Rows from block 4 of a small image super-resolution model, named by matrix and row number. Rows with one number belong to one channel. Each number is 50 + 15 x the weight over its row's rms, rounded and kept within 0 to 99. All counts start at 0. After the name is the row's rms in percent of the matrix's.
After each channel's rows are labels from the 100 images, of 14976, where the channel reaches its highest value: "colour at peak" is the nearest of a few named colours to the mean colour under the peak; "responds to" is what is common among them. Only what is clearly more common there than usual is listed. The data: rosettes with rotational symmetry.
# convs0: first 3x3 conv (model.blocks.4.convs.0.weight, 80x80x3x3, each kernel summed), inputs 0-79
# convs1: second 3x3 conv (model.blocks.4.convs.1.weight, 80x80x3x3, transposed, each kernel summed), outputs 0-79

convs0.18 099:49 65 40 53 54 75 63 81 45 58 55 34 75 25 58 72 35 64 59 49 26 56 48 43 32 41 66 65 53 49 36 68 28 59 59 50 34 62 63 59 54 46 68 43 49 79 71 41 55 62 31 78 34 71 33 46 57 48 46 62 80 47 57 51 41 29 61 59 40 76 44 42 20 38 36 23 46 61 60 20
convs1.18 103:41 67 76 26 54 28 53 32 53 43 63 55 46 71 40 35 71 45 41 62 91 61 54 52 56 73 40 38 41 55 78 41 85 53 35 49 59 42 46 58 43 61 44 65 40 19 48 59 59 43 69 34 54 45 54 60 39 67 57 56 42 56 39 47 62 45 49 27 56 13 47 45 75 54 65 79 42 34 21 68
colour at peak: white
responds to: vivid; grey

convs0.50 086:40 48 35 23 42 49 51 61 34 40 29 47 66 49 32 51 48 52 46 46 67 65 48 18 77 30 48 57 27 45 30 62 41 23 28 44 69 45 25 49 32 63 61 44 48 44 46 68 42 15 16 30 22 43 58 55 42 23 36 46 27 31 42 61 20 46 53 48 40 56 46 49 28 41 49 30 44 43 42 48
convs1.50 113:71 42 29 72 41 71 34 86 53 54 47 51 39 66 67 56 46 51 34 49 40 58 49 30 57 51 62 35 30 71 79 36 30 76 47 46 45 54 50 57 65 67 64 61 50 65 67 38 81 79 65 16 83 45 52 57 41 48 47 59 65 54 58 54 46 39 48 10 57 44 56 51 48 56 60 65 48 36 67 31
colour at peak: white; pink
responds to: grey

convs0.59 092:36 55 55 54 58 33 24 55 45 52 51 50 54 00 39 55 36 46 75 60 52 55 43 57 55 61 53 54 64 53 63 26 08 41 62 58 18 58 58 62 48 49 66 55 39 30 31 57 46 58 35 69 49 28 35 30 30 49 57 48 25 30 41 45 49 53 28 39 59 56 54 51 57 56 42 49 59 42 61 50
convs1.59 107:64 54 51 47 56 50 85 42 77 55 52 69 40 55 69 36 51 55 30 38 30 39 49 37 34 52 54 45 28 44 53 33 56 52 50 23 68 32 50 16 55 78 25 18 61 47 42 44 36 51 49 40 49 28 76 46 82 49 27 49 36 37 60 61 52 61 66 77 45 55 51 48 42 68 53 35 33 86 45 47
colour at peak: red
responds to: vivid

convs0.68 095:35 61 37 37 44 59 54 25 22 59 48 50 64 52 59 41 92 39 47 63 60 50 94 36 57 52 48 44 45 25 69 42 16 52 47 52 53 45 44 45 29 33 64 56 72 36 38 75 72 65 63 69 53 57 59 51 34 51 65 63 68 39 72 54 36 55 49 63 55 39 48 61 55 45 27 43 24 80 32 45
convs1.68 087:71 36 73 75 44 25 48 56 52 42 50 40 43 42 39 67 10 70 45 37 50 45 23 56 52 31 49 51 48 61 49 72 95 57 55 68 47 68 49 58 56 39 37 30 39 61 48 17 40 32 36 57 51 45 31 37 51 37 42 46 27 48 36 43 51 51 55 60 41 60 82 18 44 68 59 45 70 42 69 43
colour at peak: cyan
responds to: vivid

convs0.51 088:27 52 51 47 58 52 32 38 29 62 02 55 41 43 55 42 30 43 61 57 33 56 41 50 55 43 65 69 42 58 57 40 29 31 45 48 36 43 44 56 53 32 19 56 45 43 66 61 39 50 33 26 40 19 58 30 26 50 36 50 47 37 18 49 44 57 00 33 29 52 55 52 47 28 46 62 53 52 45 36
convs1.51 101:60 50 68 56 52 51 36 55 55 48 48 45 56 51 54 62 71 52 33 42 71 52 64 54 49 50 53 53 67 56 21 59 73 46 27 46 73 64 44 55 56 41 81 54 56 39 16 44 57 53 57 65 46 67 46 75 05 44 53 68 44 53 75 61 63 39 89 46 68 76 41 31 13 57 74 42 48 45 58 58
colour at peak: black
responds to: vivid

convs0.19 087:58 47 47 49 60 32 52 26 49 34 31 46 57 48 62 13 34 52 39 47 57 26 47 41 57 50 56 70 37 51 32 34 35 65 45 26 58 43 27 34 40 39 56 36 04 39 42 59 57 52 60 38 56 47 44 69 35 58 49 57 47 39 61 59 00 58 46 36 52 60 76 31 53 48 33 18 60 37 49 50
convs1.19 106:40 54 48 69 52 71 60 47 58 30 48 58 52 35 67 50 58 23 82 51 39 78 32 79 44 61 47 52 69 59 30 43 54 47 56 55 23 65 65 61 51 53 45 58 06 44 50 55 60 32 45 66 40 47 47 23 65 51 66 44 57 78 42 58 53 63 41 67 63 22 24 71 51 59 39 83 27 50 52 54
colour at peak: orange; red
responds to: vivid

convs0.16 097:30 54 48 44 45 47 32 34 36 64 71 50 57 36 49 51 65 44 54 47 29 37 30 47 49 64 54 46 47 91 41 38 15 40 43 45 35 61 39 44 50 59 49 36 37 67 50 63 58 45 35 44 70 31 69 92 33 23 38 43 21 55 54 67 84 56 25 49 40 64 50 26 72 66 50 47 28 54 49 45
convs1.16 084:69 30 63 67 38 73 48 48 37 47 37 44 54 55 46 58 25 31 61 58 58 44 79 36 28 32 49 72 62 10 49 62 73 40 55 46 52 52 71 37 55 42 46 51 68 46 53 35 25 59 43 64 46 53 36 29 50 48 46 60 60 30 39 39 00 60 52 57 60 46 51 73 44 30 50 63 75 39 27 59
colour at peak: blue; cyan
responds to: vivid

convs0.52 094:54 63 24 47 44 47 55 50 61 37 46 42 53 40 50 69 55 37 45 51 53 52 31 39 37 53 47 81 46 41 39 41 42 45 60 44 43 52 64 51 24 68 60 31 81 18 29 51 75 54 67 57 96 43 63 34 81 43 49 48 46 69 65 61 22 47 51 61 70 39 39 26 44 20 44 43 81 37 60 50
convs1.52 100:62 49 57 43 45 29 73 55 69 71 70 74 45 51 53 59 69 77 35 50 40 52 66 99 53 44 33 52 65 24 45 35 54 63 58 57 61 48 35 73 44 58 52 33 49 61 48 47 53 84 32 50 25 59 26 74 37 48 80 53 57 37 62 39 43 38 69 63 52 30 61 53 45 60 41 46 53 67 22 49
colour at peak: black
responds to: grey

convs0.66 114:46 46 38 58 55 39 45 61 49 58 14 47 32 67 50 61 38 56 49 26 30 59 46 68 52 36 71 55 57 58 43 52 31 38 46 58 62 51 52 62 48 50 55 57 62 12 49 35 55 46 51 00 40 51 43 33 58 63 50 53 36 66 00 46 64 57 53 62 54 53 42 77 39 56 62 58 64 74 67 52
convs1.66 096:47 54 54 30 50 64 85 39 54 31 88 58 47 52 30 37 62 63 45 39 57 73 55 37 45 48 55 61 60 25 52 27 51 75 31 67 60 27 56 31 54 60 38 39 42 51 59 78 44 40 67 65 50 49 69 35 44 51 43 56 88 55 00 39 64 45 63 45 45 53 34 44 49 49 59 54 52 32 43 39
colour at peak: cyan
responds to: vivid

convs0.8 081:44 42 58 73 46 52 30 63 42 57 63 52 53 60 50 26 42 48 61 14 53 64 49 46 46 46 46 29 51 42 41 36 72 33 36 72 31 40 30 54 53 44 56 46 45 41 69 67 63 64 58 42 81 53 61 46 61 86 52 47 61 34 61 40 56 37 69 13 72 33 46 44 69 38 43 49 99 40 61 65
convs1.8 082:45 33 42 27 52 29 55 31 64 48 32 39 67 36 49 58 53 32 49 66 66 54 56 44 61 66 66 73 70 62 64 65 26 62 66 23 63 59 52 39 49 79 44 67 39 57 31 42 48 46 70 66 29 47 31 56 27 41 49 48 28 52 51 66 48 44 26 73 18 54 30 41 34 57 51 56 07 45 31 37
colour at peak: yellow; green
responds to: vivid

convs0.14 089:42 41 35 71 52 55 46 63 69 29 39 49 64 25 24 18 35 38 17 50 57 62 47 52 18 58 52 69 66 64 57 59 77 41 45 47 33 54 38 48 59 50 37 31 49 26 29 61 59 70 60 51 61 28 58 41 25 46 48 41 23 37 08 53 38 60 58 53 50 48 44 53 54 37 32 23 54 36 64 53
convs1.14 097:60 57 55 33 16 51 57 37 52 78 53 64 37 54 33 65 51 63 65 39 36 39 29 44 74 35 44 59 48 41 64 20 12 47 22 51 65 67 45 68 45 27 43 44 48 47 80 30 46 31 28 43 50 65 50 43 53 39 25 50 52 53 75 31 52 39 22 53 50 71 65 52 52 29 65 51 51 32 47 71
colour at peak: cyan
responds to: vivid

convs0.36 095:76 47 53 62 60 38 17 52 52 41 33 48 51 47 61 69 62 41 42 48 69 56 49 48 31 54 59 53 62 49 52 33 46 53 41 48 35 53 57 68 03 63 61 09 58 56 08 55 53 69 55 39 53 56 47 38 39 39 42 55 44 63 42 48 40 45 47 43 33 32 42 18 17 36 55 09 61 43 44 39
convs1.36 092:30 68 35 36 62 63 00 69 38 33 58 50 41 37 29 59 59 36 48 33 54 39 37 45 44 51 39 68 46 58 44 77 57 71 51 58 63 41 55 54 69 39 57 70 57 59 55 40 60 71 45 49 21 20 46 64 60 48 68 37 63 39 76 33 54 73 38 46 50 47 43 61 65 36 60 91 47 44 57 60
colour at peak: purple; red
responds to: vivid

convs0.53 104:33 50 41 47 61 24 33 63 31 51 59 49 68 54 46 42 18 37 62 56 49 66 35 44 64 61 53 48 69 60 47 60 64 50 41 16 38 41 47 70 41 38 15 59 64 28 73 62 29 28 71 76 47 36 48 03 42 38 53 33 65 43 48 52 30 46 35 53 81 57 37 42 66 49 64 49 48 58 60 53
convs1.53 090:59 46 88 42 39 61 54 24 68 35 24 54 43 40 56 43 74 58 60 38 54 27 67 49 40 43 36 57 05 40 48 49 35 40 56 78 40 38 46 37 47 62 68 52 46 58 34 51 42 80 21 45 48 62 67 71 70 57 46 60 36 60 52 37 80 83 47 36 44 50 68 65 39 35 58 44 64 42 39 45
colour at peak: white
responds to: grey

convs0.30 111:40 54 49 59 55 35 42 53 62 42 10 58 51 56 56 17 40 49 40 42 39 66 30 53 47 52 41 67 34 50 47 24 07 56 39 57 32 51 16 36 44 28 34 51 28 29 39 53 50 56 61 16 39 39 43 42 43 36 36 59 19 42 25 58 33 54 43 49 49 47 58 65 63 22 23 35 53 51 56 51
convs1.30 119:61 43 64 40 44 36 66 37 52 33 66 70 44 44 54 43 38 40 65 29 38 36 35 34 50 19 47 68 59 26 74 60 30 52 59 37 44 58 70 65 51 35 33 57 61 41 76 62 65 60 16 48 66 32 28 41 66 63 41 55 65 35 23 30 42 68 25 36 69 45 59 40 61 30 32 24 54 35 54 62
colour at peak: cyan; blue
responds to: vivid

convs0.78 090:38 35 29 44 59 29 63 71 76 28 31 41 27 50 33 49 45 42 38 45 50 70 44 26 51 44 20 42 44 53 37 34 44 56 39 46 37 56 39 66 47 65 62 43 76 65 50 49 45 72 36 16 51 48 22 58 28 32 36 43 29 62 42 44 30 46 64 64 48 81 59 67 67 48 37 56 65 14 42 59
convs1.78 096:61 72 63 72 60 48 61 53 64 53 56 65 55 50 87 41 53 47 39 60 20 47 56 71 39 56 33 79 62 44 48 52 61 44 71 75 40 38 28 40 40 59 13 61 34 41 45 68 68 39 77 67 54 45 80 30 56 46 63 46 43 71 57 52 59 62 66 65 39 30 60 49 46 43 63 55 46 91 59 44
colour at peak: purple
responds to: vivid

convs0.76 106:50 46 96 40 62 70 44 74 50 65 49 40 52 27 54 67 44 67 29 33 39 38 55 63 43 53 57 39 30 33 31 23 71 66 42 48 42 48 49 53 57 36 58 65 48 80 39 54 49 39 25 47 54 42 39 50 71 28 52 25 67 44 39 65 29 24 40 52 29 35 31 61 18 48 64 30 35 34 46 47
convs1.76 098:63 38 10 76 60 33 53 50 40 38 56 59 51 79 50 40 55 34 58 46 77 64 59 28 50 30 31 66 78 72 65 66 21 49 68 50 58 59 42 55 32 58 51 35 46 26 69 45 34 53 49 69 50 53 51 44 40 67 48 75 48 42 44 26 64 68 60 42 53 78 64 41 83 75 45 49 60 59 61 53
colour at peak: blue
responds to: vivid

convs0.46 108:54 52 40 27 31 26 54 43 56 32 37 54 50 41 32 27 79 61 36 35 52 38 58 35 78 71 47 39 40 54 54 43 83 47 44 62 32 37 29 29 42 60 56 54 45 39 64 62 55 77 37 52 45 52 51 53 56 46 57 45 53 00 40 38 39 27 39 58 31 85 38 64 36 35 50 73 32 43 61 51
convs1.46 098:56 37 44 63 64 85 37 55 50 70 60 30 67 58 60 60 40 42 38 54 48 58 30 31 25 45 42 63 48 57 31 45 27 46 47 35 71 36 74 67 62 39 46 74 70 63 19 50 30 31 77 34 36 51 70 67 36 70 61 60 43 46 53 58 66 63 57 39 49 13 58 39 65 51 41 26 67 32 46 39
colour at peak: red; purple
responds to: vivid

convs0.39 090:67 55 59 75 47 20 34 49 37 49 42 39 42 13 54 31 45 57 41 46 58 46 59 55 54 56 65 64 62 41 64 17 15 36 66 50 44 38 52 52 49 44 61 31 56 36 27 50 41 45 34 60 54 21 57 41 33 70 63 45 42 54 39 47 47 63 34 45 42 66 58 51 06 46 53 07 60 66 45 75
convs1.39 104:28 58 43 36 43 53 08 53 79 28 36 60 38 49 56 64 57 42 70 32 46 58 33 47 60 46 56 56 49 65 40 93 47 64 48 63 44 26 41 31 37 35 47 55 52 48 76 69 46 33 65 52 44 75 54 36 81 40 42 59 55 34 55 52 58 64 44 65 55 28 36 47 65 30 42 78 63 42 63 19
colour at peak: blue
responds to: vivid

convs0.12 107:58 41 55 52 55 48 42 50 41 56 31 68 45 29 31 14 39 50 43 45 46 59 51 45 63 36 41 69 60 23 56 26 39 61 46 53 22 36 67 64 29 28 36 55 58 19 57 53 47 55 38 53 52 42 52 52 02 52 38 42 56 60 00 54 56 66 53 59 50 46 61 60 24 47 64 32 36 67 64 55
convs1.12 127:57 59 42 76 57 64 61 60 70 52 70 15 65 63 43 71 49 60 54 77 79 38 79 60 42 57 59 25 30 47 40 43 54 45 66 37 64 79 50 36 76 48 63 38 50 72 54 61 37 40 57 40 45 83 39 37 19 38 66 45 46 51 36 59 43 35 50 43 11 45 35 40 63 57 44 61 60 41 46 49
colour at peak: black
responds to: cool

convs0.27 097:43 39 46 54 43 14 43 46 51 70 66 49 48 14 57 72 36 47 72 55 60 29 57 40 50 37 66 57 29 55 38 55 32 59 58 50 60 58 42 93 55 48 38 45 15 48 43 55 48 27 66 50 44 38 54 68 23 43 48 56 52 25 65 61 85 29 55 50 56 84 43 30 45 64 60 56 40 52 62 35
convs1.27 100:54 38 69 41 49 80 56 56 22 24 41 41 53 84 51 21 65 43 36 50 46 50 37 43 28 65 44 27 70 51 57 49 67 32 47 41 30 61 57 09 46 43 56 56 61 79 60 46 42 65 38 53 42 44 39 44 49 72 47 38 40 59 42 39 06 54 37 42 46 22 61 59 60 46 26 59 44 37 41 67
colour at peak: red
responds to: vivid

convs0.63 097:53 58 48 49 65 59 30 79 54 52 70 49 52 77 36 46 43 26 33 35 60 59 56 48 43 88 35 43 64 44 62 41 64 71 37 37 45 36 44 32 26 59 51 67 77 58 36 25 41 42 42 62 78 52 32 27 67 59 34 63 30 58 41 53 14 52 30 64 50 43 36 40 51 70 55 36 75 49 42 31
convs1.63 109:53 40 58 87 34 31 59 00 31 44 38 58 28 34 72 65 61 54 48 43 49 67 47 80 44 25 60 64 38 55 56 56 47 52 50 58 44 63 43 63 42 44 52 33 39 44 51 66 47 63 44 37 38 43 68 48 60 24 76 37 64 48 60 36 56 45 51 53 46 75 53 50 44 44 74 51 34 59 66 94
colour at peak: cyan; blue
responds to: vivid

convs0.6 103:64 54 36 54 51 23 40 47 66 13 34 62 47 36 52 34 55 50 47 52 34 69 00 36 50 55 36 64 43 44 54 40 58 57 61 50 34 48 63 37 57 51 42 43 61 43 21 43 70 57 64 55 58 44 46 48 30 51 61 45 52 52 65 55 31 63 50 58 48 39 58 52 64 46 06 56 61 22 52 37
convs1.6 114:42 40 65 55 55 45 28 45 16 00 46 28 47 55 45 55 34 30 49 57 91 24 75 40 38 51 47 27 50 59 73 65 44 44 33 45 62 64 59 57 55 39 63 60 48 49 52 60 31 48 35 57 54 40 38 72 35 46 44 53 65 46 33 56 63 58 54 44 56 71 67 46 49 72 71 53 39 72 53 76
colour at peak: brown
responds to: warm; vivid

convs0.40 087:67 44 23 51 68 45 61 58 33 81 75 42 57 39 60 57 80 30 26 50 40 43 65 50 26 54 45 60 49 52 52 62 52 49 23 36 67 57 29 57 58 51 62 49 43 64 38 64 72 54 53 41 46 55 46 61 62 56 56 44 55 11 53 51 08 50 22 22 42 35 61 45 58 58 23 33 49 33 54 76
convs1.40 095:35 29 53 35 44 67 51 37 61 02 39 41 33 58 56 59 38 57 56 47 71 52 41 63 83 55 59 46 47 50 54 11 64 58 50 28 44 28 73 59 55 60 67 50 74 62 50 58 31 43 48 47 59 50 36 58 41 44 57 83 40 44 77 48 51 35 66 53 55 82 42 41 43 55 81 59 61 76 36 58
colour at peak: cyan; green
responds to: vivid

convs0.38 092:63 61 47 54 50 66 64 52 79 46 19 61 53 28 54 00 01 48 32 64 51 47 32 44 62 36 58 52 42 27 59 60 31 60 51 60 44 46 44 34 50 36 32 54 40 51 64 44 50 53 57 52 39 59 20 65 17 49 43 50 59 50 57 61 65 71 72 51 44 48 44 45 59 40 42 65 58 52 53 53
convs1.38 095:44 35 53 33 48 41 49 57 37 65 48 61 36 55 37 68 83 81 27 38 31 72 42 48 56 53 44 47 68 80 41 34 74 45 42 40 34 55 48 14 51 41 41 51 92 29 35 81 41 38 42 48 59 57 73 49 22 45 40 63 48 23 52 35 43 32 53 47 42 40 56 53 37 57 42 35 54 59 41 26
colour at peak: white
responds to: grey

convs0.21 090:50 48 53 50 29 49 35 39 58 22 36 52 34 27 53 37 43 27 80 48 65 46 53 75 60 32 48 66 50 29 52 15 48 47 59 68 44 39 57 36 32 54 35 44 71 21 29 66 41 57 47 55 61 10 43 43 42 46 53 47 58 72 79 63 55 62 41 72 63 57 79 56 43 47 14 53 41 44 51 48
convs1.21 093:44 62 76 59 57 34 65 61 61 56 40 51 38 55 58 56 74 55 40 79 53 72 29 19 62 64 59 61 48 42 56 75 52 61 44 41 13 18 45 69 62 38 55 53 45 60 75 43 89 34 68 81 56 67 53 60 72 57 52 48 48 49 28 52 63 45 48 21 43 32 41 40 58 75 47 40 47 59 53 59
colour at peak: yellow
responds to: vivid

convs0.11 124:36 55 39 45 51 35 49 60 38 63 12 57 56 41 63 37 45 44 48 47 50 58 38 40 52 10 61 45 38 56 58 36 34 01 35 38 44 38 36 43 71 44 53 75 49 39 60 49 60 61 39 35 51 46 13 49 39 39 83 60 41 48 17 34 50 56 20 37 37 39 45 52 53 21 55 57 48 60 55 32
convs1.11 120:36 65 43 38 63 57 66 13 78 55 43 69 49 56 40 47 49 54 12 16 42 49 50 64 37 55 54 59 61 60 70 51 39 59 36 35 39 73 51 80 25 53 44 41 57 47 75 60 34 56 32 40 19 44 53 45 62 84 26 54 62 44 58 65 63 57 33 63 46 44 47 22 49 56 43 43 63 27 56 59
colour at peak: red; orange
responds to: warm

convs0.10 115:55 39 26 54 56 47 49 56 54 59 28 59 46 65 51 42 46 51 31 27 50 62 45 31 59 41 56 48 46 51 54 59 39 49 20 26 63 44 45 61 44 51 59 70 62 42 69 53 55 59 37 00 55 59 20 55 53 59 47 57 46 27 34 52 50 47 65 53 45 45 61 36 24 00 68 51 52 57 53 53
convs1.10 123:45 68 59 47 55 62 37 42 61 41 86 42 62 39 53 54 59 58 66 74 53 45 35 58 54 62 59 25 39 38 52 53 63 58 54 53 25 50 91 45 45 46 30 22 57 52 51 62 44 27 54 67 41 44 58 38 57 43 57 19 39 58 72 60 43 51 46 55 42 37 31 81 69 01 20 59 43 65 41 45
colour at peak: green
responds to: vivid

convs0.32 092:61 36 16 58 29 48 50 59 55 40 50 37 69 36 52 46 52 48 58 67 47 48 33 43 47 45 00 76 62 52 52 53 66 70 50 33 48 60 47 63 57 61 47 20 51 57 40 37 60 67 58 55 38 45 48 19 61 23 42 48 46 35 56 52 40 67 52 49 58 53 43 56 68 33 26 50 54 11 56 36
convs1.32 078:50 45 95 47 96 57 52 38 39 79 43 48 54 47 46 41 39 60 52 53 59 32 52 42 29 51 19 16 37 42 51 40 33 37 49 72 45 62 31 23 54 26 42 51 48 42 52 17 61 25 39 63 35 64 56 51 54 38 38 69 49 48 53 74 55 58 48 67 44 56 49 46 51 27 69 59 47 38 52 70
colour at peak: brown
responds to: warm; vivid

convs0.5 111:57 37 65 44 46 52 57 39 44 56 37 44 57 44 51 03 00 60 03 66 49 37 31 52 48 42 50 50 51 59 46 42 41 44 39 40 46 45 17 38 38 25 38 58 16 63 62 50 56 63 52 49 49 52 40 54 50 52 44 58 60 01 55 53 45 53 42 38 51 67 43 41 70 31 35 44 46 40 55 45
convs1.5 119:37 67 45 54 54 33 53 67 58 56 53 50 46 52 70 82 63 11 56 52 62 63 64 51 56 53 61 59 31 51 90 55 42 43 53 96 41 59 41 09 40 66 64 38 81 58 52 66 38 58 43 54 55 52 49 26 43 50 56 37 53 23 56 50 40 46 50 70 52 43 62 62 53 58 63 60 47 83 57 71
colour at peak: black
responds to: grey

convs0.37 101:34 50 56 64 39 16 18 57 47 45 07 63 42 55 41 64 31 47 51 47 38 52 43 59 56 63 61 63 53 39 63 43 55 45 48 68 49 54 81 61 46 43 39 60 53 00 61 42 36 71 57 43 57 60 62 44 85 38 48 68 63 62 37 55 72 73 50 55 58 26 55 33 43 54 60 44 75 64 58 60
convs1.37 082:56 60 54 70 55 85 31 55 47 49 40 59 33 49 59 40 59 73 50 59 64 99 54 49 38 49 59 52 49 90 33 58 22 55 55 32 52 61 29 33 57 63 68 66 39 75 43 48 53 24 56 38 39 25 22 45 46 61 51 68 43 49 65 38 51 24 48 42 45 46 44 70 42 73 49 66 27 56 43 47
colour at peak: green
responds to: vivid

convs0.4 087:42 21 58 61 66 38 33 51 48 65 57 41 53 41 54 21 09 53 46 57 44 42 53 39 55 47 59 32 51 43 61 44 44 67 53 51 35 32 79 38 40 16 51 61 24 30 45 46 33 61 18 52 58 51 46 40 28 70 58 47 40 48 47 70 33 65 16 29 55 76 30 59 59 73 63 42 29 48 63 53
convs1.4 101:53 79 50 18 50 57 70 44 39 73 27 64 43 60 53 45 70 60 36 40 37 67 38 61 46 50 43 79 42 62 37 48 59 35 41 40 35 89 42 71 58 63 21 46 34 68 67 78 76 44 56 48 40 36 47 40 24 49 42 48 71 76 65 29 69 45 63 62 48 27 58 54 52 44 36 66 65 49 50 37
colour at peak: yellow; white
responds to: vivid; grey

convs0.60 092:57 53 54 49 61 54 46 50 49 48 55 38 78 43 55 67 71 47 25 72 70 57 13 34 68 24 41 45 60 42 55 49 47 44 40 43 48 60 48 41 17 49 42 14 63 49 60 47 60 73 39 72 60 36 73 35 72 33 33 44 42 30 61 49 21 34 34 40 52 37 38 12 64 31 39 59 62 33 47 48
convs1.60 082:44 44 51 23 86 38 79 37 60 40 33 61 38 56 34 50 43 41 45 25 48 47 58 51 42 66 33 74 37 78 55 43 40 40 40 29 44 53 59 66 62 46 49 70 53 53 78 60 31 00 43 52 29 48 61 51 48 58 38 51 49 50 52 48 79 40 32 72 46 67 49 45 58 91 36 41 44 55 66 54
colour at peak: red
responds to: vivid

convs0.74 101:48 48 15 48 67 29 55 43 29 38 76 47 68 82 68 74 11 60 48 44 69 45 41 42 63 49 56 50 59 62 41 55 76 50 80 67 63 43 47 45 53 51 54 60 34 47 50 51 31 37 38 44 45 22 62 31 62 62 54 46 54 61 70 67 15 48 12 53 57 49 29 42 46 57 57 41 42 63 41 32
convs1.74 098:62 65 70 34 38 55 39 48 68 77 37 38 52 22 39 16 67 60 61 53 34 56 54 49 52 46 61 37 31 47 48 54 42 51 32 11 59 51 70 69 44 56 50 22 78 52 57 44 43 52 60 60 53 48 17 63 54 39 49 59 59 29 39 53 86 35 78 55 32 55 72 34 54 66 56 51 67 47 68 74
colour at peak: white
responds to: vivid; grey

convs0.69 115:60 59 33 57 50 23 53 45 57 49 65 68 37 40 67 62 49 45 54 43 23 49 34 59 47 51 53 56 52 32 56 02 49 58 57 60 34 50 49 48 43 44 49 31 46 37 17 32 52 44 44 54 49 34 50 70 64 41 54 44 00 62 48 48 34 54 51 50 66 44 55 61 55 60 18 44 48 45 47 58
convs1.69 135:41 41 66 55 55 59 54 48 51 66 42 13 54 63 48 48 49 60 44 42 79 57 67 35 58 49 49 33 38 46 49 00 51 59 36 46 87 44 51 44 51 61 41 69 47 59 62 26 49 56 61 50 55 82 44 43 44 52 51 56 07 57 82 67 66 57 58 54 45 55 57 40 46 49 93 60 53 63 43 37
colour at peak: green
responds to: vivid

convs0.22 101:35 51 36 52 58 25 52 57 58 51 53 30 68 50 56 53 74 68 25 28 43 54 75 56 67 53 45 46 59 34 70 45 54 51 53 63 18 55 70 52 61 48 59 70 70 59 63 81 53 39 54 75 25 36 46 39 44 46 52 63 23 46 42 43 32 67 09 32 55 44 54 54 19 69 42 71 71 57 28 45
convs1.22 106:37 68 69 31 50 58 56 45 47 41 60 69 34 45 42 60 46 40 72 57 55 31 29 62 45 54 54 59 46 63 43 58 38 54 55 55 61 49 37 26 44 55 60 08 31 29 16 28 56 47 31 41 67 58 69 34 48 39 38 24 77 51 34 41 68 49 61 68 49 33 32 55 78 28 66 29 33 70 67 69
colour at peak: cyan; white
responds to: vivid; grey